From a checkpoint of a small sound classifier.
Data: trained on single English command words and digits, spoken by a formant synthesiser in many voices, 78125 training examples, 51.1 epochs.
Rows from block 10, named by matrix and row number. Rows with one number belong to one channel. Each number is 128 + 32 x the weight over its row's rms, rounded and kept within 0 to 255. All counts start at 0. Numbers have three digits each. After the name is the row's rms in percent of the matrix's.
# convs0: first width-5 conv (model.blocks.10.convs.0.weight, 192x192x5), inputs 90-104, a 5 kernel for each
# convs1: second width-5 conv (model.blocks.10.convs.1.weight, 192x192x5, transposed), outputs 90-104, a 5 kernel for each
convs0.124 096:078147132127127157128150119158126164155151140090079072144161115143138137138084098119163161115112125163095113100071057099129137125177136121133078086070021092135115103131124112088124156173111124193104132120105135066159163111099
convs1.124 106:136082110143111117117092072142131125153149129132091131117097126143158130109122155104169157110151122098124149117102061143136151129165170149154174209178096075100113172150146163142190078121131152151255151120154087143119090163209
convs0.125 098:149163106141152095123059069138150145097132162211134154124113116099083141056166090064052072117106103084172113094051111187058077104110169146113148111083133126148136152148152158138139157151091099130083128125140178185176168094087
convs1.125 101:074116148128136103109083152128082101145164083165192147105064094095126153155109173202139143098103097169146098060041073088095083130167130136101074062068142140136132170127100125097104151109086108126163148166192144190142151125107
convs0.126 100:127140103132127157160207184153157116139099099178155126178235175165130134114139102102098191124118136061106116124129174187142128110131114123094060054086145094148152163102125158151126080099158126141173158154175150124151154161132
convs1.126 099:096166192148068128136121132171143165140143106100115134141131122114119146103113120132117124135152191135115050084168146042093083155159106170131155146142175141126068117107106119095096105123135129132126135116132128123126122102055
convs0.127 097:102128112179122109081129168135108081132160113152135126119073162179132119117137131130103115178139163063065116139122061104106117137155157148155111146081144106091078138078114101157156105115094071117120108083101107154155139126148
convs1.127 093:100096125105112126148110161136170201115106139129128141114146055102148102139124194129094112153157143122171140100111125167091080166171197146114165144141124149218226242163115094121119147159087131191120124169169119152180116101105
convs0.128 102:166104142144147099090122132127124137197113099090118125122091151127157164140134173184138090084111098171200112165114111086183164142135175148126085138110195166116124117092162199139107133107165136063192167143102066134137096207141
convs1.128 103:162086068080094115118097143176139183182082128090105103142148102083103104128164146128111161103134145066088117154152127153095138135141149166130146140146096116111140097157179190203182133203200123107113099096055057168169140130149
convs0.129 098:143096101106123155183155133128118144157141086196139172139120164190139165129147071104121125088120159157121113170130110117143197161137143114135119157123132140076084088161079115144104133138161177149145117098113136130147127176167
convs1.129 095:183156150144126093103118065102121091119135109108110131093089152139140149136197129111121179133144104130108139120114102075099099113143155167125086092095156169150138139135151134145136162132076091115071108111130113117116143113140
convs0.130 103:139145126153142141123088107098134180140109153150128087083142153147135097098137149140179190109160186115051158108064105120154191155166147172143147123172134127109174192114138169116121146165123138136127104089068062167178146187160
convs1.130 108:125124167205112131113117188183106111143178145116097103131124139116119137118111104098117116143107143169136124122092139123089099106107129157131122107136165160102080089182128120162132120103111132144090114138133100221165102100156
convs0.131 104:112164143106079131149194174100120141136110109158128130148177112083159163168100112100126125132074127175181143108074149135135114135158149035076136137242088118132126109194104066134149073153204119152126106132119117094105136135118
convs1.131 105:091128111114114117136134102122197186094052133082111107066065145165151172138091115141091109112065098120093111099104145152103122177147122083116137156122131109115122110096120148177165132064100133103139116133130140115117151141204
convs0.132 097:132171205184136120128118169178170167155151099185184114125099091093126068085177111170131083080076102121129056089074080119150109126124183129120152152133068130110102153111118135152139168134150107159169184097094110105165156122114
convs1.132 085:113071079082085157150171167135099116115133180168203132098065139158081157166102128160107122137121141148119151104102151170175125146134168106119152150101125140156148124167190152137097139146107136140122117130164202090092156127118
convs0.133 101:186104122168170108139153098143110083065130184163123172147167136123119170097096138125142131139140145126127086103085112089153154150136158158166166146111130111165181166092121114137137111068132161127133144122117006106114136152149
convs1.133 095:065132176115030128131130194114093090133150151128111129162131147146165184170091063120170133125166179169144160146120140120145147128156141085073127135149125150202151169096145130170166099156181153144084093106124079139161089080118
convs0.134 101:131127151117139112144171094127131106156157135159124160150184161130091196154065081123203172208082111132205113094143083151140136110167161154138162162090101141111073085215143124124122142127102119141109156117122178120149118059099
convs1.134 097:137114104116121198192181232103171150134121083116105050081077120121139114103167144145122156125144176086153042128112128162134132132169174160166157158184072085132101118108091103105120132098136164166134179163158157151087143152150
convs0.135 099:117095107113174120177161127120109084099121154138144134112028109122125092115175177156112078203138080126124173152080132144136094103124118225119082103123172111127167112127117164147113137118120107145086129137101129056173138099111
convs1.135 104:145144169121178108154104080117175130116134127146154119107106149128096143116158191135091142122058146106131146150172107083117088110129145197128149074046104094122112101145133115105141123095108125083036055117091078167118145174110
convs0.136 102:137099118132142138130090116134119168184130104175156093104104144153128098068155117128083140020134071120077110152125111069121118146137141130204104105052174086172153151145117154147153085124105141094144138104106154196094151158094
convs1.136 109:137153166095081138129150116121127141144096113099146160139060054119122120098255113145136091075133133151177179168153119147073124081097133185132116126108133110095082127176127103125091168116115156139083117093081085120130123183166
convs0.137 101:064166148149135120087183150122173156112096123113120085164138162120117128140166122133127169123182178148153097097113096121185147135115096108105119144119097106112139140125136183112127077084124158085091115144131151134130119106137
convs1.137 101:161127078090123193191138158157121154132127125170147148175120112094130072101143110140139133138098116177190161152103117194123138115135123161173162213193154129135083110159185110154083153142115115135111139145164167132134201129134
convs0.138 105:178097112168184120116099099126126134124106153129100092119149121158129112169080088110093080081066096099152152123124130143166142137135138107151096140151145140165095098133100150119071126182154172161122108117102143132159116141120
convs1.138 086:175137159167099207147119136138095127134102117133140118130134133143152102151086085126138122140115099126099151136103137097136131159176134103117147192120181083044046098144185145143168094109154100098194169103117141171118072100174
convs0.139 102:145130123164165144125118071151147121150117153121117138116119150091096089118137105157117166116130153151153135102144180159132126113130099155148126100127101127118098143159113187151118068123066057106179131140116157119122110104130
convs1.139 105:151149196184158112147121132123135106118163131123111160173137113119094128064122128121155124138106110118088112132145134098096130110162124115139171165174137146142128086127100091118111135087074135161136166165123114108080146142145
convs0.140 101:107092081131111091105120160091108143106104061138150167148083149103116114134108117108062156117091126079149155208113051116110119173167177149112132174150126100148143153136201232105062134114074162088096161154131155114148135171145
convs1.140 096:096091144109103114181160144160117156132160144109152105132142128146169137155128149198140136144138099108109139159095109166094119098097135172131130127123112093073072106121083101095087163148112089109094113152132127121057122159093
convs0.141 098:170129098174169148114129114105176118136191165149115165125144107114141128157123128157107074136193154031114118138091143128098133132145113093120159131167156106158117121104141178076143141123065107122139131151070130138137143110133
convs1.141 090:086064102107099130165068093077075055133148157154144113138100138159032128142133121100130159132086128133157160155156127134181191093158136111153116078135123132127130157139180119149152118126134197131107128067073104169082182157126
convs0.142 104:124121148130146162155123142090145084103126083107093103084109124086131088101181139148104104089086152196144121040089114108085080100116159175163175183139100068104130121129149161140122235140071116119063080083109090131144137096121
convs1.142 116:132086145181177108080105090138134146203227172182188237219129163131115143122007095130124128059094105090121149149199108038160118130111108092110097101104197226198213170152177198175142094112132126161226209187169114122138173092126
convs0.143 102:166103126096121129157161136139146129141132119152110103126135100110088075176155109130156183125059114056115110180099101205124178125112146153157163163138133124081169130123109123132175209076124101128137173135086133082093095098103
convs1.143 100:166097161120078111097072110054151148116118106177165147093137115151111126159053085153136129188192095080133100103137054115090091096166073182170180110088097092098059152123073107100139109150134124098159153174138150159099098143168
convs0.144 103:133114101118076068118163173154166148182151104130056022146150124105111123147190155097151148065126092090222137094115103109099114134122120180112080141133090022134156104160161135146102111094181183125142142128161148084108111133139
convs1.144 106:123149096111104142141120107111149093103116149141105123113086185099115140119153116129119110112114136182116106137148176116118122119133141147149168126034155134129156131125097125161142133132180167057099142104114150106083049107167
convs0.145 105:142124157162200131136160161147167125162171117116129162118123119085112092095170094133173134102114151137185149133127177159132125113102096066090112131192101116130144168127132153136172070120096122158198180136123122155098094136083
convs1.145 101:147090080106149084154140107080133104074075133105125148138163116135128124092180110086117155134109121154137104171175101093090138127108142171171176143200129109102084073124116100116115116122139166166090101105117117173093085131114
convs0.146 098:133151166125102158154134122117052145150137134130114151094081140121153175086133066218194110129081138091175121151132138127114144099128178173160129076112119132075106132119087143126144179166112097130153072143117160159129103185129
convs1.146 096:155135104072104175124132127088122115124131169158108147109067141112164144150057000072084091178115085088114078091147179193190109133114158118117140157149129168153123129245149152157108156147123162119110179117081110153154129112207
convs0.147 102:180238212086169138129151119137138134149162120173186098104047162175182157151172129168081083119153121186137106073032131140123125118137129098161147123064133132121051093145122099116105112165157145114123154170160182168116109111118
convs1.147 095:110121103087078106144158087114071090105129142131168125116096083128139098136119098146132144145163130111107158086086095176076119151130126095093149182160119210152088096126127122106098152112080136146101110117130123105113048128137
convs0.148 098:124129185113119158142165174142072076102171158093136154146131113128163137112167103131149126187099080148123125144086140120107118141149117170094124093115092148182131120108102136145105096107153155172118146120153155094150104177166
convs1.148 098:151144115194194129130100113051128133119124158175180109093122144137142125107162148171119116148112162159138123125130138159119127136159131184152076035108125111069082124113092077062080097117155181184086103155153117144141149160138
convs0.149 099:087140144096096114162137093135128129140172129165154119125156107093128107158065061065098116128099083200196145151155106116147163146128172140116081125190140122123092123136199107072070172185120100077146166153140200107142152112078
convs1.149 101:173164146082130177131140105100134117155179151117108096148168149164168087136104116104153170093073156076068171159142151171203128182162167113097125134076200100098164170128144146139121158153145115095157160140130151108124145106133
convs0.150 096:094132109082123161056073125150061107107126161184184127120143104124120090123213149085156146168170146149146136067078137083137124140151144132183136125154142119157120136136064082081055107085113057112162146132140119129135126123137
convs1.150 094:162142113117104145133068130128153125127155136110137149125078108072098156195134115147127090120149153094075134153145122167103126152125126143102131107102169165146121139132128121138134108146124180117108121152131086132113149138164
convs0.151 106:177155141108131132142121155151125123153148131180135126079128126108123103198168115098129129204113108130148140102103108153146134152133121130087072063107122096122128175126153199179131121115129128160185135103111094128074145096157
convs1.151 117:072077124091128158150139154147120090079092063128126144095026142135152118106102101111114148129131162112116145138174148139099102142107161170179142119107123138137151126131106106119172114113123153174111109107058044044118085091105
convs0.152 099:137130170166107124110131142157124170152145120197115096084130130207150157240097132097103170189141054136132092076107146159130095119147142112124098108134066102128109109181137097171138139051108056106144117106092139108135169094129
convs1.152 103:125146120127095146134162132142116070091144180170122127100068060127093068117255194060084065130119040136142138189082083174121157158145107155135109093105162160122143180170148106107070154122111126120164131112170178122140132120106
convs0.153 106:086109177152155083106107113183145144192123113133129107134145148147159156115114121113111148097088152128154140146130122189203126133145115155086117090121130120124074101078111088121055126145065094154089128184180144122116100097112
convs1.153 104:182146096072106119105075076121132095164191137118105125157142114134137111148155160137109143084078104182176059118130134119153194142123108099114138113129180048126124124134150133161165139061101148148135121134165158126071098148110
convs0.154 101:140129158163148126107112153130095081093115118120158062093131153153136157133125118091118082100083111148192068085100113166177146127154121095101151211095101143133209190111127104159121174137126137181152125154127145109075121125091
convs1.154 107:142167152137143086115151132147121119161138106145103139182180160144152149126139121119126135118106179114124120145187151126137181129119140147101061127157125150115089113084125117135142071066102138113084066094148141110148128107163
convs0.155 103:071139166185138165137123109176089130158187205161142126084082164191165144151121104140172114122106113112135072100125125168120171151124165143153145121098095145163118149157118077098075114111067089060128125100102188123158160126109
convs1.155 101:151145168135129205075096135154137138166166154133078118113148152100149143131166102126149150156198121127127198181136167132132107127156107138109137141124153163101084136153156110139182142128081085159112085122113123146143117094121
convs0.156 099:163141113136119122162118115095140164156091108130089109114161119150132110086151091076097131199174126115155158149118119093156152167136141135184153118134167093098116145099113170142143134099136076106107145141181138136118109143109
convs1.156 092:128081110113106226166089129133112137136163127091113115129133088150116127139144125102150147088124117129112102106144153104163157125167129123105123114090107141120155149053055105121087117087026103101093103141141075082152155169135
convs0.157 102:066089137154129117123134147140049059095087140108098115155179118134117103072179174160149100113078095085087101100088101141096158150100147179206184153112156118115123156101137132129099128141131109097128130158111124158119100151211
convs1.157 107:098076077132129133135175154147087132132104111128168141123128128129115119164152143099108146156131143073082085143138142147119171100108094096087103120081101103108116139066092090093131163120169098069151165119134105092104166183148
convs0.158 108:146089024114135056104120149130170191161157121163167117075101106146159134112103132072057142121080113152109094156157087185165143122133127092104139099107144145121086095110128143143153090156060122087118104133166209107116141129147
convs1.158 102:103108135155091153215136109124131097133085121101100110186174125158125092159119113100126118155100113192179127175185097173128128144106182109129139147101048124156126153161132104113133127126158148135107150094104156096177112045101
convs0.159 095:080143109112140080136150137131091122158154114156152122087117102127108121094111122123158093093090081078093123131076174165132140100125140131121133097108099131141136159072145190214154076091150135120141142158130115165111150176150
convs1.159 100:172174147151136178135152137123201178141125147149145154147174130087094110117184134142111095142164181135124114131137159105148123093107144119107140150103120137128092137120086064074112164160134084104111130150126124186151089069110
convs0.160 099:150099054104087088122175139146138098086121108121172157121158085149193131145142188176147127113038088139113148148176123119103080134157131111219163093149174180110163171160112128114116105122084165189113141193179133066160127118136
convs1.160 099:164105080069185068093097141141121105163180189106145166130087082099091140152188141112143142129143079084082120081141150129140151158078045094119192078040129116115063077140138169160144207186078100102143172177143110113147186122088
convs0.161 102:129100099139110154186142167190105173095169187142170158147195145077134135108158141143124086093071051098093206157117173173131124097103136144104091101142127151108119125124130126156112151162141121102145114104125090119132119179131
convs1.161 091:137124094111131173130116090100076100114141113153140113113147111058097068120109115132138179152160165134153062102142120126158154127135135154155215181166125145139123141157106087129127157153161142141127179166198190190148129127106
convs0.162 097:097069158121161156120122108104066115117131163101137118128089060097143141153125117117155110079148082152194140086063130163096106141132139157173094119142214128093117071134118115087152099129140139137110125158177155159188104163112
convs1.162 109:134122134119118172164157115101182140158170089165108084147105074143120146168032085118146193098051082160161119080100078131153122149172172050115084087105185229222196195106144126121150123147090095059156186090083164124078141094031
convs0.163 105:119144161131073102142144110126100164176149126174118143157158105116125163121149059130154096107116133081124146109100090142121155163133148146119106121132080135108145178159134159117145111153124109116155142133126088078074077093117
convs1.163 124:110123152149141095068116164159123159166219139168163129131060127098135156164107090093141160082127145129099104146126109120131112138102107152182151153166102124114099117101088122147126079053111152158240178111122124123122111132245